{"train_examples": 26041, "hop_length": 160, "input": "log_mel", "hidden_act": "gelu", "subsampling": 4, "residual_init": "scaled_by_depth", "beta2": 0.999, "eps": 1e-10, "epochs": 149.4, "decay_fraction": 0.2}
Rows from block 13 of a small multi-label audio tagger, named by matrix and row number. Rows with one number belong to one neuron. Each number is 50 + 15 x the weight over its row's rms, rounded and kept within 0 to 99. All counts start at 0.
After each neuron's rows are labels from the 100 clips, of 14848, where the neuron reaches its highest value: "responds to" is what is common among them; "lies over" is the class under the peak. Only what is clearly more common there than usual is listed. The data: short pieces for a synthesised band: melody, chords, bass and drums. In brackets: how many of the 100, against the usual share in percent.
# fc1: MLP up (model.blocks.13.mlp.fc1.weight, 640x160), inputs 0-159
# fc2: MLP down (model.blocks.13.mlp.fc2.weight, 160x640, transposed), outputs 0-159

fc1.233:63 59 49 74 47 62 29 27 49 60 37 47 43 41 54 72 52 60 67 48 43 37 33 21 43 50 29 53 23 85 48 46 54 29 47 26 54 52 41 48 57 50 28 38 56 48 44 62 28 31 53 53 31 59 35 73 75 50 79 60 87 42 51 35 50 87 59 47 51 58 49 56 20 45 54 57 30 48 51 57 47 32 70 69 42 53 74 66 63 59 65 53 27 57 49 73 16 50 34 58 50 51 47 51 46 37 60 49 37 77 55 41 44 37 39 40 61 57 63 83 42 48 70 20 48 55 27 49 35 47 48 53 51 94 51 78 43 41 28 26 69 35 56 68 48 57 37 46 73 58 42 35 25 51 13 37 58 47 56 55
fc2.233:35 59 47 51 42 52 64 42 53 52 62 68 36 61 66 46 46 62 50 48 24 31 43 60 85 58 22 51 49 44 34 66 61 34 39 48 59 50 43 63 63 38 45 64 62 49 41 45 30 68 47 39 71 50 65 53 26 40 70 43 23 46 73 46 80 35 39 50 65 72 50 40 13 83 67 19 21 31 30 29 62 54 57 25 47 75 57 61 45 51 36 48 77 54 42 43 30 42 76 45 49 68 30 25 58 17 48 14 66 56 29 28 63 47 63 36 50 35 32 40 28 46 41 40 21 67 66 49 63 64 51 38 64 31 56 64 52 53 61 40 71 43 41 66 50 54 50 61 46 48 64 34 70 57 84 50 45 32 57 49
responds to: mains hum (100 vs 4.7)
lies over: no chord (99 vs 24.9)

fc1.520:56 64 45 48 57 42 47 62 46 74 34 21 50 69 44 78 71 41 87 45 68 67 45 44 44 39 57 43 42 45 50 36 43 29 53 50 58 34 47 42 50 45 42 39 50 42 78 34 53 36 35 40 02 53 43 26 10 47 50 55 37 67 41 42 66 37 28 37 58 48 56 33 60 68 44 57 57 40 49 51 34 43 41 65 48 48 30 69 54 69 51 50 26 59 67 62 67 44 56 47 55 12 64 36 75 21 71 48 41 67 68 34 38 57 19 72 46 55 45 64 54 29 46 75 53 49 70 59 86 55 61 69 44 51 70 45 41 38 79 68 55 43 48 60 44 71 37 57 73 16 56 34 42 37 25 48 43 47 48 26
fc2.520:71 26 57 51 45 26 79 42 74 81 43 44 76 57 20 48 33 40 36 59 42 50 29 41 47 37 68 38 74 56 41 43 16 45 62 37 49 39 48 65 50 51 48 71 77 61 24 64 44 69 45 45 58 59 66 36 62 61 44 43 47 54 44 58 32 36 74 53 26 56 45 58 49 66 57 41 46 50 67 65 17 36 73 77 47 87 58 59 37 21 52 36 40 69 43 37 61 44 60 75 45 77 71 64 30 56 38 42 65 17 41 40 32 41 60 55 55 37 60 35 43 36 45 34 51 36 47 39 35 39 54 60 43 46 67 58 67 28 56 49 38 58 34 44 70 88 58 70 54 59 38 59 82 57 27 33 64 51 57 45
responds to: clarinet-like (32 vs 10.6); melody instrument: clarinet-like (28 vs 3.9)
lies over: no chord (53 vs 24.9)

fc1.212:44 30 29 40 36 48 53 04 37 40 37 44 77 56 58 39 40 51 47 75 72 49 39 62 65 54 26 67 33 85 51 66 57 38 40 36 73 47 19 37 49 63 60 47 44 44 62 46 36 75 38 55 35 56 69 53 25 71 56 16 39 50 40 47 72 54 58 53 49 74 45 62 51 16 46 63 80 55 32 64 52 46 38 55 68 35 23 36 68 44 47 43 14 54 65 51 64 77 41 40 57 53 64 51 64 24 68 59 45 42 59 51 44 45 40 53 44 56 52 52 24 52 44 32 57 45 39 33 52 73 29 51 56 65 35 59 59 61 55 66 29 48 39 33 32 28 59 52 60 59 47 66 57 77 22 40 71 13 51 39
fc2.212:22 54 32 53 51 35 47 54 54 52 46 70 29 50 62 41 99 84 57 66 58 46 47 29 56 55 47 63 45 35 41 62 54 27 51 51 51 64 36 47 40 46 51 41 54 60 51 38 77 73 42 64 48 48 48 81 31 25 50 25 26 45 39 32 54 50 33 35 49 44 68 33 23 73 80 62 31 52 55 51 60 67 68 51 53 57 28 54 23 26 48 29 84 45 50 52 52 29 40 60 60 57 59 29 36 37 59 42 68 51 51 50 29 69 57 62 48 66 36 76 34 00 41 40 49 33 45 59 57 59 48 35 53 39 37 49 40 76 68 45 76 56 29 39 46 50 49 54 62 44 47 69 79 49 36 61 32 33 48 50
responds to: bass line (100 vs 64.3); bowed string-like (54 vs 14.4)
lies over: no chord (95 vs 24.9)

fc1.53:73 71 38 43 52 46 36 41 66 41 36 51 75 50 68 59 28 51 50 44 72 61 19 32 31 61 47 41 36 81 55 34 66 12 12 49 76 35 54 53 54 44 72 24 43 41 65 59 45 54 63 61 54 36 48 37 60 55 44 59 50 42 54 55 37 52 59 64 58 47 62 58 25 54 42 54 39 46 09 49 48 42 55 61 30 74 46 76 62 53 64 77 43 57 51 59 53 59 38 73 16 51 53 50 50 13 30 42 38 76 52 34 36 58 18 53 36 48 84 46 56 33 77 42 48 61 47 52 46 69 35 59 74 58 72 56 50 37 53 56 55 54 44 62 51 46 77 56 40 61 58 54 10 51 47 44 38 77 26 56
fc2.53:40 43 41 67 30 17 50 26 57 45 45 45 55 41 50 69 61 39 39 63 54 60 58 46 47 52 29 35 28 77 48 46 44 55 55 58 60 51 27 43 46 46 59 69 72 49 92 66 67 56 55 46 61 38 30 77 36 39 64 63 29 34 39 32 72 44 30 52 58 30 54 39 46 47 84 53 47 50 46 22 81 57 38 75 67 35 37 19 55 43 44 77 67 46 51 45 26 61 46 49 66 36 37 35 41 23 41 27 40 70 46 59 56 87 38 30 61 40 30 56 43 80 67 29 30 49 63 63 32 43 49 36 54 51 67 72 40 74 48 38 58 44 71 34 32 45 40 34 48 57 63 42 31 54 63 55 71 35 77 46
responds to: mains hum (26 vs 4.7)
lies over: no chord (71 vs 24.9)

fc1.458:45 43 32 79 29 40 40 67 38 76 53 56 46 59 36 62 58 36 64 84 42 38 52 46 52 47 60 34 58 74 49 30 74 55 38 52 41 45 53 38 56 57 46 41 51 50 61 24 48 58 31 54 25 13 55 49 42 54 36 58 82 55 52 32 46 55 55 46 48 44 41 49 45 41 37 52 23 45 47 44 53 44 47 58 34 93 33 47 41 73 49 62 58 58 62 64 56 25 64 40 59 49 77 39 59 88 31 36 35 63 53 43 22 59 28 19 43 62 93 80 44 36 46 50 57 52 66 41 75 58 60 50 64 36 55 62 51 39 77 64 66 41 47 42 68 62 55 46 74 52 56 37 32 31 54 20 45 27 15 62
fc2.458:33 43 49 68 52 59 78 58 47 53 53 55 61 26 40 60 64 64 78 57 66 37 38 32 54 47 24 44 37 19 56 35 74 52 43 33 27 57 52 38 64 51 62 75 37 54 18 60 72 58 30 56 47 56 70 45 62 38 68 40 60 69 60 34 03 71 48 38 47 20 70 64 70 35 81 66 59 39 66 46 40 59 58 25 37 67 25 33 56 61 44 52 61 81 31 38 51 24 46 61 19 38 50 43 58 44 33 70 45 30 41 31 22 52 70 37 42 35 72 49 43 34 51 49 52 46 34 59 45 59 60 56 46 55 27 31 63 68 48 26 44 44 58 48 53 65 49 43 41 32 34 50 74 44 55 40 39 26 47 70
responds to: snare (61 vs 32.8); text has "noise" (28 vs 10)
lies over: no chord (71 vs 24.9)

fc1.185:50 58 23 66 24 36 48 73 48 57 39 44 62 65 55 44 21 50 37 64 49 53 36 61 47 40 27 37 38 41 57 46 27 56 36 50 74 43 47 43 29 48 66 49 71 46 49 57 09 49 48 39 31 40 64 61 33 53 83 27 72 52 48 47 37 37 48 39 45 57 73 61 29 34 41 68 47 48 25 46 56 53 26 46 33 84 39 48 83 50 53 43 16 56 59 41 52 36 58 58 50 44 79 39 38 37 45 87 69 84 63 33 32 61 67 46 31 39 44 46 44 44 39 52 45 39 42 54 46 60 58 49 39 88 51 44 72 58 52 26 63 46 47 32 20 42 39 80 30 33 17 51 50 55 47 27 50 47 73 37
fc2.185:59 46 54 72 31 55 53 61 55 69 35 57 58 69 60 49 62 61 67 48 73 18 41 37 28 46 65 41 43 29 62 37 65 57 61 16 43 60 38 44 36 68 72 46 53 59 55 42 40 66 74 66 33 45 63 34 44 58 45 55 65 47 33 14 53 27 37 42 45 53 39 18 64 58 76 34 47 24 68 14 50 51 64 68 54 12 59 65 78 56 62 35 70 57 37 52 43 48 52 41 29 56 77 21 45 53 57 80 48 63 18 42 48 37 56 66 52 66 50 51 66 39 37 46 45 37 29 32 45 54 60 34 33 74 59 35 34 43 35 50 41 69 49 40 35 73 26 66 75 76 66 43 37 40 51 43 47 43 38 33
responds to: bell-like (100 vs 4.1)
lies over: no chord (51 vs 24.9)

fc1.75:10 41 39 51 29 47 63 33 56 56 42 48 77 45 47 51 26 38 83 63 59 48 54 45 53 65 09 59 24 91 49 70 60 72 39 39 73 38 62 38 47 58 30 51 53 52 33 54 50 70 54 55 16 50 43 48 20 67 45 10 36 56 55 53 47 50 66 52 44 44 49 48 44 73 47 62 46 66 25 42 48 37 59 47 53 48 12 52 52 49 74 73 28 50 63 47 45 65 54 21 62 57 61 42 53 54 35 34 55 48 52 57 61 58 41 35 50 40 44 56 32 61 46 69 67 81 32 43 57 77 47 54 35 53 64 44 43 51 22 73 24 54 50 41 35 33 47 31 66 56 55 63 58 71 44 56 73 42 34 15
fc2.75:20 39 54 44 44 47 61 47 35 51 60 61 25 59 50 52 48 51 77 61 57 65 34 59 70 61 25 36 45 36 62 65 68 46 52 50 48 40 50 42 81 63 53 61 27 66 36 51 77 30 39 54 64 55 45 91 59 39 33 22 60 53 72 35 45 56 36 38 65 38 70 64 32 36 74 69 50 60 48 31 55 58 58 42 44 74 27 32 41 52 39 34 65 79 56 36 68 19 41 60 47 40 28 38 61 46 51 37 54 47 26 48 23 61 44 53 69 42 48 70 08 25 33 53 42 50 54 59 94 74 46 63 81 50 31 38 54 57 69 53 70 41 31 41 61 53 39 56 35 49 37 55 62 44 44 71 46 29 54 33
responds to: bass line (100 vs 64.3); bass guitar-like (57 vs 21.4)
lies over: no chord (99 vs 24.9)

fc1.625:53 42 53 44 19 53 51 33 45 56 65 21 65 59 30 34 46 65 39 39 74 59 40 35 59 46 58 57 42 66 49 36 39 44 51 47 39 36 55 34 52 53 36 60 63 47 55 35 70 63 17 49 46 49 37 49 51 46 43 35 66 60 37 38 26 41 36 63 57 44 41 45 31 43 41 45 21 38 44 62 62 26 66 58 70 38 80 95 34 75 52 48 21 57 42 45 55 39 71 77 13 49 66 54 61 44 41 48 37 53 62 50 26 63 45 48 40 50 58 65 41 42 32 36 62 38 21 43 60 47 44 73 72 70 47 57 69 41 62 31 47 64 63 77 81 51 33 08 58 23 70 57 60 65 31 67 73 26 68 60
fc2.625:53 28 52 51 41 50 59 15 39 64 62 41 39 31 65 51 49 65 65 48 40 31 51 67 43 45 45 41 40 71 68 31 58 41 48 38 57 65 09 49 36 54 55 53 47 48 55 59 74 62 78 50 43 42 30 37 59 60 36 45 38 41 56 44 50 66 41 61 47 20 56 84 44 65 44 74 79 44 74 67 63 41 43 65 59 74 35 28 49 25 35 60 69 52 62 28 24 36 56 91 54 36 58 52 48 47 49 55 27 74 58 30 38 45 37 50 27 48 83 17 48 23 41 66 34 37 84 33 29 47 49 50 50 81 64 37 60 63 51 43 65 50 49 36 65 51 39 69 54 51 47 48 17 42 43 56 28 52 36 59
responds to: mains hum (73 vs 4.7); string section-like (30 vs 11.1)
lies over: no chord (73 vs 24.9)

fc1.408:44 36 38 40 29 59 56 77 53 59 48 53 79 46 59 58 65 52 48 47 65 45 50 50 58 64 38 55 10 87 56 63 22 51 32 31 79 51 76 19 54 76 38 51 48 56 73 55 46 67 48 58 54 37 49 39 39 46 64 24 45 69 69 53 53 68 55 50 55 69 39 43 40 49 47 58 58 47 00 43 46 31 47 63 73 44 27 38 59 48 61 71 38 52 51 33 53 30 71 36 64 35 72 47 52 37 62 53 57 51 40 40 61 70 32 38 17 46 37 31 41 37 37 49 48 45 26 38 48 56 37 57 41 60 53 46 54 77 58 44 18 50 58 23 32 31 40 29 84 60 68 38 63 55 43 74 73 72 58 31
fc2.408:36 46 47 42 81 66 51 67 66 51 43 52 00 41 78 79 81 62 70 31 67 58 37 52 63 45 30 71 53 31 49 33 81 39 36 66 36 48 50 63 64 53 53 52 60 74 40 46 65 56 25 58 39 47 58 85 56 47 26 27 46 47 52 43 62 58 59 54 61 47 78 43 34 52 38 56 41 48 43 41 52 60 58 62 28 59 16 55 40 51 36 06 82 42 49 36 75 46 51 55 68 41 53 60 53 35 61 68 47 41 54 51 50 40 53 57 52 45 51 77 44 20 47 69 56 39 44 51 63 56 55 27 66 68 22 54 51 68 64 54 48 44 45 50 64 46 38 33 64 65 67 70 74 32 66 49 48 37 22 34
responds to: bass line (98 vs 64.3); bowed string-like (41 vs 14.4)
lies over: no chord (79 vs 24.9)